A small image captioner, trained from scratch.
Model: 9.8M parameters, 64-pixel images, encoder arch vit, encoder norm rmsnorm, encoder activation gelu, encoder patch size [8, 8], encoder layers 10, encoder width 256, decoder width 128, decoder layers 7, decoder norm layernorm, decoder activation gelu.
Training: adamw at rate 0.0013, 4100 steps.
Rows from block 6 of the image encoder of a small image captioner, named by matrix and row number. Rows with one number belong to one neuron. Each number is 500 + 50 x the weight over its row's rms, rounded and kept within 0 to 999. All counts start at 0. Numbers have three digits each.
After each neuron's rows are labels from the 100 images, of 14848, where the neuron reaches its highest value: "responds to" is what is common among them. Only what is clearly more common there than usual is listed. The data: rendered scenes of toy objects such as cars, trees, mugs and chairs.
# fc1: MLP up (encoder.blocks.6.mlp.fc1.weight, 1024x256), inputs 128-255
# fc2: MLP down (encoder.blocks.6.mlp.fc2.weight, 256x1024, transposed), outputs 128-255

fc1.17:552484558500538534408500500500454582500500500500463421568500500500593467580500500500455458314500500447449557500500559500500544500570500408500500485429500500451500441416424390456554456388500563500601614500592646589419500500439500500500449500500545574443474500444500500550575482500557578416500524500500436589500500442500588582463500437563439588500432561500452500583440434414484500530433
fc2.17:500500500500500500671540464500571500490500415519500500500592500531538550500500500500500412580500500371500566500500448500500500500398500553502455485476514500500500487593500421588548500579500500500500500500500500565500500493466420648500473423500500500500500500559500500500549423549500483639500531414500540522576561500427410500539500500500500500453516500500500500511500381500586500553500
responds to: count: three; teal object

fc1.428:452500500552445500586588500500500500555568500588409500500437500500500500434500500581500500500593468566430443644459574500500575500479500450422442500500500459569500500567419553588448445500471435500500500500529550566500443500554548578583579430500553462500577500440344500445457500462500554500547500564500561500500500440500500447470500500430500436452500500662567583547443500577500500500555
fc2.428:500421500500500595500464500411516543500500544500422473500500417444560453549500528432511445500500435500500500408500602512500485500500584500500420500624500500500500500425594500500500500500431500500539500507391557389500500503586500500471500500400500500500535563500412404407500500500584500500500472400500558444500452500476527500531500454500500433382500585500570556500518473500424500500500
responds to: yellow object; its colour: yellow

fc1.624:500500427500437500410436500500570545500500500500500525500456559534500500500500500500500431453614578485500500400500455500500500500435605584500431444500500600419500565478459500465500444500500500571389453574403500429500387500500534500440445500436500584500500448566380500500500529445500500500500614534500427430401500426500392579568500528548500500500430500584536571500500462500444563500500
fc2.624:372500448618456500500500443500500467565559500500509500500407574500496500387500527527500500429331500500500547505399500500528500500500534572404500550500431500596589580412500415557573500500500500557510381529500500388428426500500485500500500500500582500500500508500477463500500500468448492500394582493459434500500536500500500500500500603500408500507500500427589500500449500500500410500500
responds to: white object; car; largest object: car; its colour: white

fc1.674:453500500400420451500487550584500398500423559537500500536582558500500500500500500414535488500464500460450435500454608500586525563490500443500440558500592500600500502500500426514500569500459544575500500500574500549535500454424500500500500434564583410554442500585500520533500500500500563500500500500419500500536554584427500434500500435500500500406500540603447579452471446500500500435560
fc2.674:500500500424500500500429452500471500609500444455483500498459449603500500500346500500500508500524500547500530408500555574591567503628429500382500446487500500462500500482500500500492500500500500500500451503474475500500457533500617500410544356513500412500500500500492359500546500568500500500500439570500579547500500500500580376500500500500500500500500497543500585500632457500500500500535
responds to: orange object

fc1.546:569464500500500587558500556424575500500414587500605500500552563500488500500500569568500500413500500500442500500537458577435579500464500500571568449544500500500423425439439458500580443500447568595500459500561500500550607568444500417500570500567500500500500435500500386455439500500580500616500500558427454409467422554603500500438500413500500572423500500444500500500500500408414549500419
fc2.546:361500617420500500500445500644559568580500500575500500500500500500500500500371500445500500540518500500602389500633500469500500500500500435500500500500624461500500500583500500497500500500500446500527500500500542500500500595645500540500529500489500500391486486500494500500500599603500489500500374443500429500615500590500367335500411515497539500500500432500409500500447500396500500500435
responds to: yellow object; its colour: yellow

fc1.322:563566500500500500500500397500538500458460500464500500386500500500500446522559581554408439500400545564429500407603554437554500500612500500398476559558500421500421500563500583500500467500441500487607500500500585577500500500557594500452500451500433500441545430450500414559500551500500593500446594473565500572598500500439500488500442500500403500541585500500500553500572500423538583446500
fc2.322:437544538500500500500555500450500421542595444500503639564422461442500522372500500401446424560500500524500396459435500500500442489500391493500500500456500353500534500432500507565549500534500500500433407493527568404500500500547500420500475500500560500605500579500544557500593500500500576500582524500453541611555562674500594550500500500465500500460621506566608500561500500433500506500500
responds to: orange object; pine

fc1.145:560500500500456431394533500607591459606500535500500500500444500449423428500416500586500468500472448500555500500571510620453475500397500500500443574500500413500500500500558500500500500558567517500500441439500500599500500362500560514500500413559500500458468443565500537500579461500566601500500500555549381579500421561500394459427500522443526500441500500587437577444613500405500500500500
fc2.145:583500500500500546642500500500553544500500500566500500500382524500398500473500430569522387500509500365500500406374500560500404500580539500581494500446500456500500500429554500506500590500500500582500500500500500500500500500664500500500500500500500500520507494500500451500690500500500503491544500500550500606590521560500582500500427494500500431522624687551500500620500500420500500500498
responds to: white object; its colour: white

fc1.479:500561422500500541500500500500548500410418500500500500434533500500500500614500547441440500500391500453443548500500528500568500500500427581571576450450453500552465500500579570500546545500500557500500440500500587557445446460500594560417451500422500598500440500574500558500500583500560452500557571536597536590500573500443548500500500569500544500557500500418414572416439485573500413575500
fc2.479:500500500573567500534500500414568447451506527500500444581449500416500429402449485568500424500450577500500500426531500549500500500406500420500500460494500619567453460414618500548500500500577458500586436500477413429500500500413500418483500500573500491409500541563500500426559450583547480520569500500462500460500423500500489411561500500563500500572457586459564500458500500500566523579500
responds to: orange object; tree

fc1.661:550464500500500436374414500446403444414429500500417500500433590373500500500579500397500466543500443500392500500500382500500622500500500565518403500500528602500622455446500500567500415592500500500500463500500399468459500500547566500440427558533444500449548443500500575430424500515500500631500500500537524463500500500500500500558635559445500421500500500500553539500500500587500500500450
fc2.661:458500449591500439600575417435366413500363533418500500500594545576429500500612500581444503500537500621500500500498540454500500500457500379474392500500543500479512500572500500606500514500500500475539500500500500500500551450495500531500578500500591500456459500538442500478452515500469500500500540500500500559455467500555511498485433397593500579543500461500437481500394500554461500577500
responds to: orange object; its colour: orange

fc1.110:534441500420500500500500500500534500490575419500500421500500528500469500500500387500536418500547500500402500427500500500524457500350552443500500500568500500379500579500500486500500500500450500500584561570543434465500563500553500500531560500500500500442398500500579500500500528399500500584500500433556500500500594545500422500421500445458573500410500500442560411594578371403411557500458
fc2.110:409500575576500500604611500562457528417543569500500544500500578500500532501500571500500416500500530488500500387475468622500589500557548540517616500500500506500435500430500500500500500543500500500500531500559500535500466500652500500510500654500558448500500500463500459529500540500544500445500500574500435439613500500500589555566500561627500500501500500500532500500422500473500500500357
responds to: yellow object; its colour: yellow

fc1.732:642596423500500544500500583500500500500500500500500500500500576500500500500342500500500500500500602500432411500500500500500500500500500438423500445476569500500588469500517401444585500562500500500500500581500434500500518500409586468470500601402500500460500430465500500500500600500556500500454500500546500569533394445500555431455553500412500500459500500524561500500417568418500417500471
fc2.732:559560500500500500500590500574500557612500428478500383468574500465500383465394500500500447500615426583410500355500460523395500500500500500593500602500433451500554500500507500418555500500500500547388524477500396500459500537500500500500500560447508500500500488500500559595438695547475500532500500500500500500500500500500500500500500500578576500500557500500401500458583434530500584500500
responds to: count: three

fc1.444:430478500500500500426500500533500572500500401517500673500500500611529448500402500500500500577500500500500583500516500598500500500452418500500500500500464500500579500512500678500427459500500553500500500431500500500500500362425444500500451500438500500501500500500464473541382500386500500436500562500500462501621500500500500462500500464500500500500500500434500500500500564500625500500500
fc2.444:546500500500500500543583548517481458360603562432552500500500500378500500332521500471500469500576636511628500544500500500500458500500500500500575491408500500500500500500500297500500651369606500500500495525500434500427500535500500500460500500500471500409516500592500500406500500500500500425500378492500500540500505511500465500511500500500643500653500442500500500449414452494500500546500
responds to: orange object; its colour: orange; checkered object; arch

fc1.450:572552544500500415566500500500580408500500500500428564500500500574457578454448418545415529500442500419435455418500572500541444500602439500463437573444451500588500471562500500416500500500448449500442500500546560500500436500500551442443500542549500500422500447542428500500429585500500500500500500500434565534408464430500603565500564579500528619563548438387566595500563490446558500418576
fc2.450:500538500500450500500405531536437428597500500541439500584585500575438500500534500500500500473417572500452518410500500374558571500500500545500559560500500500549422628438500500439534549373500500500500500431548500390567500500545500582504557393543624500500500525565496502424558556450500441500500516500541454500500500500500504500500500414404551425540500473500500476491500599430561420423500
responds to: yellow object; its colour: yellow; trophy

fc1.620:454566500446424500635534580500584463601559423610504500473500500500551541500500431500429500546500500500500500452500500444500435425390487500500500500420561428500500555467456500452422500360500567376500500567500561418500429500580417500547500500453500500545576500500433500564434500500500500653433485500500420455500500520500411500500500455500500500582500500500500576500500500455569469500477
fc2.620:433500500595500500541500500500507569500447500553500623500500444549457428513528500500424500442500500500574373500507500500500568500500500406500500500500500403500500500500500493513451500500475500500454500542500639500378475499556496497500479638500500500500696500419485500500500500418555500425531416500500560565547500500500633569516500571500500500500500438423500500500500552541500326401500
responds to: yellow object; its colour: yellow

fc1.61:462500456500414414500500566444583500566454559500552518493587417547500500616500500444500557500500500431500552500550455500500397434500470500580500422500500417474500569590567500560500500500544438456500500566553500563541425375463444426500500586500571500500454561500500441500500572500500549500575436500500500427589437420548567567500500419425500500424458459500426500500385375576418500500566
fc2.61:500500500500500500500430500500500538500561471500500401418500572558500500486590500500500648415401500543564500429490500500389500472528500500399383500400469369500523468500406500500500500500500352500545500500441500500421500500562500500500514500388387471500358500500489502500320500500414500502500500500558500500500500649500500500580577500500500500546500510420500526500500623500500494575471
responds to: yellow object; orange object; airplane; its colour: orange

fc1.709:500622500500500500500405500500500500514500429567596500444500500500599420500500500499322615500500500545562500500559585500467562500500500430568584500500500412634579447500500500425451578489500500606450500464560527500500500500500500374500500500500500576500500489500500500392401438500500500500424395569500425478500410511500500500421500500529445500500500574545500602500500500409500500500409
fc2.709:500500500500500500500564500457500580413376500500447500396500511530557500500542500500500425580500511500441500500520552441500500706462500500500500500500464500500500500539500500397500500527500531520406500556415419429500600500536447500500500423500396505500503500500500488500500500500694434500427500455485500500472601437500500460527468500406432500500624500439500582521500570365500500500583
responds to: orange object

fc1.306:500500576467500500425457425549442557398500500553449494500450542424500500559469500438500500500431538500459500568461500500500500402500500456411587500525500570552413500500454536500500475500582558373500548566594500500500500500500580500500500447500434500500411500451500406555500417559500548500442432500500500438500567500500441453500500414589428574456546583579543500500558500500420428434437
fc2.306:500500500500515588500500537500500523500422500461481500500551500500500580500543500500468500469388500500635661500373500500433592529373639500500425492500500500500507385500500500548491415500500500662545369500500500500500500539500500500500471500500500500500425500612500500456500500500454500500500500500500461500500500500500461606436500500500500500502500419500571500500490445575500500584605
responds to: count: three; candle

fc1.604:432500500500390500500584572500438500555482560500500500661500500433500561433546500500402500547500542500420444500500401532500500500403500443541436424500598500500457430562531401500433500500434500500500500584565500500541500500500425542500500500500500284459447500455500554500500500500500500384423408463500500500406572408500500500590462606445500557443500553500536500549500451500408500500457
fc2.604:585500500653500500500457333500500500500573500500513500437500500500426410490464502459435500500580500418478587500500438510500500500500500490500661500500500500404495500500500439500500597500500500535500500519417500500490500500643500500500505516568525500500500500500496577454640404500500500601500551583500550500576387500500500500500500500500687500500390500500534500505443443500500500415500
responds to: count: three; blue object; flower

fc1.734:434500500545526561500394547500500500433424500500500500617567500500560500500500500573348500500456500431445500500389500500500541474500500500476500383500500500500397500471370500500540591500500586572500402500437500500414500500500500500500500500500500424524500588500500500500436442500500500500454416460367486500500500500500500500457500368500398417534492500453500416538420500449445500500405
fc2.734:546500500500556435587438500500500444500500579474500500545500407500500662500461500545500500500500599508444545481500500500644451490500564556548520487500512352562500528573474500425500503634520587386500508413500404500500521450500496500483500424500500557500577500422537500457531447500541500740552411500532467500500434500500429515425500487500569500500576500500500500500455512500492600500378
responds to: count: three; grey object; its colour: grey

fc1.750:410530568500537500500500500500500500546447500562500576438448577564500575500456560500442500500500500500500564424411419430445438500500563594500435548500500574428469554500564551500458500500585421500469500500500500444556500500559573551500542500568579589434441500534500500419538544418423456531546500500443541547500588500520500446432591500500412500566451574527576575500500565568548448500500
fc2.750:500500523500544500570500500484500445420598433475448471500569413446545430423480490500571500559500500500500423500500597500469454426478500500560422405561500403500500500434638500564444423500555427500500398572500448500582432500500570401500500500516522426500432500415466456500500500500443435500546500601500579442481500500555500530520450500525564500557551569500500500500472528525566500640500
responds to: orange object; its colour: orange

fc1.191:500451606500565500603500446500500433510500562556565600500457500500500407512500500440549500569500500500500425500500500500500587500500500409500588440500500540496481500454557443532500555459500500500590434500500472473428500500436548499500556409452553500436395500465409500500500457500403500500449450500402454593548615500524500530500609500449500428500500500563445500500408441581500474608385
fc2.191:500500415500575500500500398500500553436500500544500532392477563578440500541470515545452500435500500611445551500500535500500500417628500500500436458500420560453500500552500500471542616603409500474531557500493500500623500500500500608571447597500500500599508500500455587500412500517500500500417454587395500500500500376456500500417500500500500500500460500569564500500500500500483500500500
responds to: white object; its colour: white; mushroom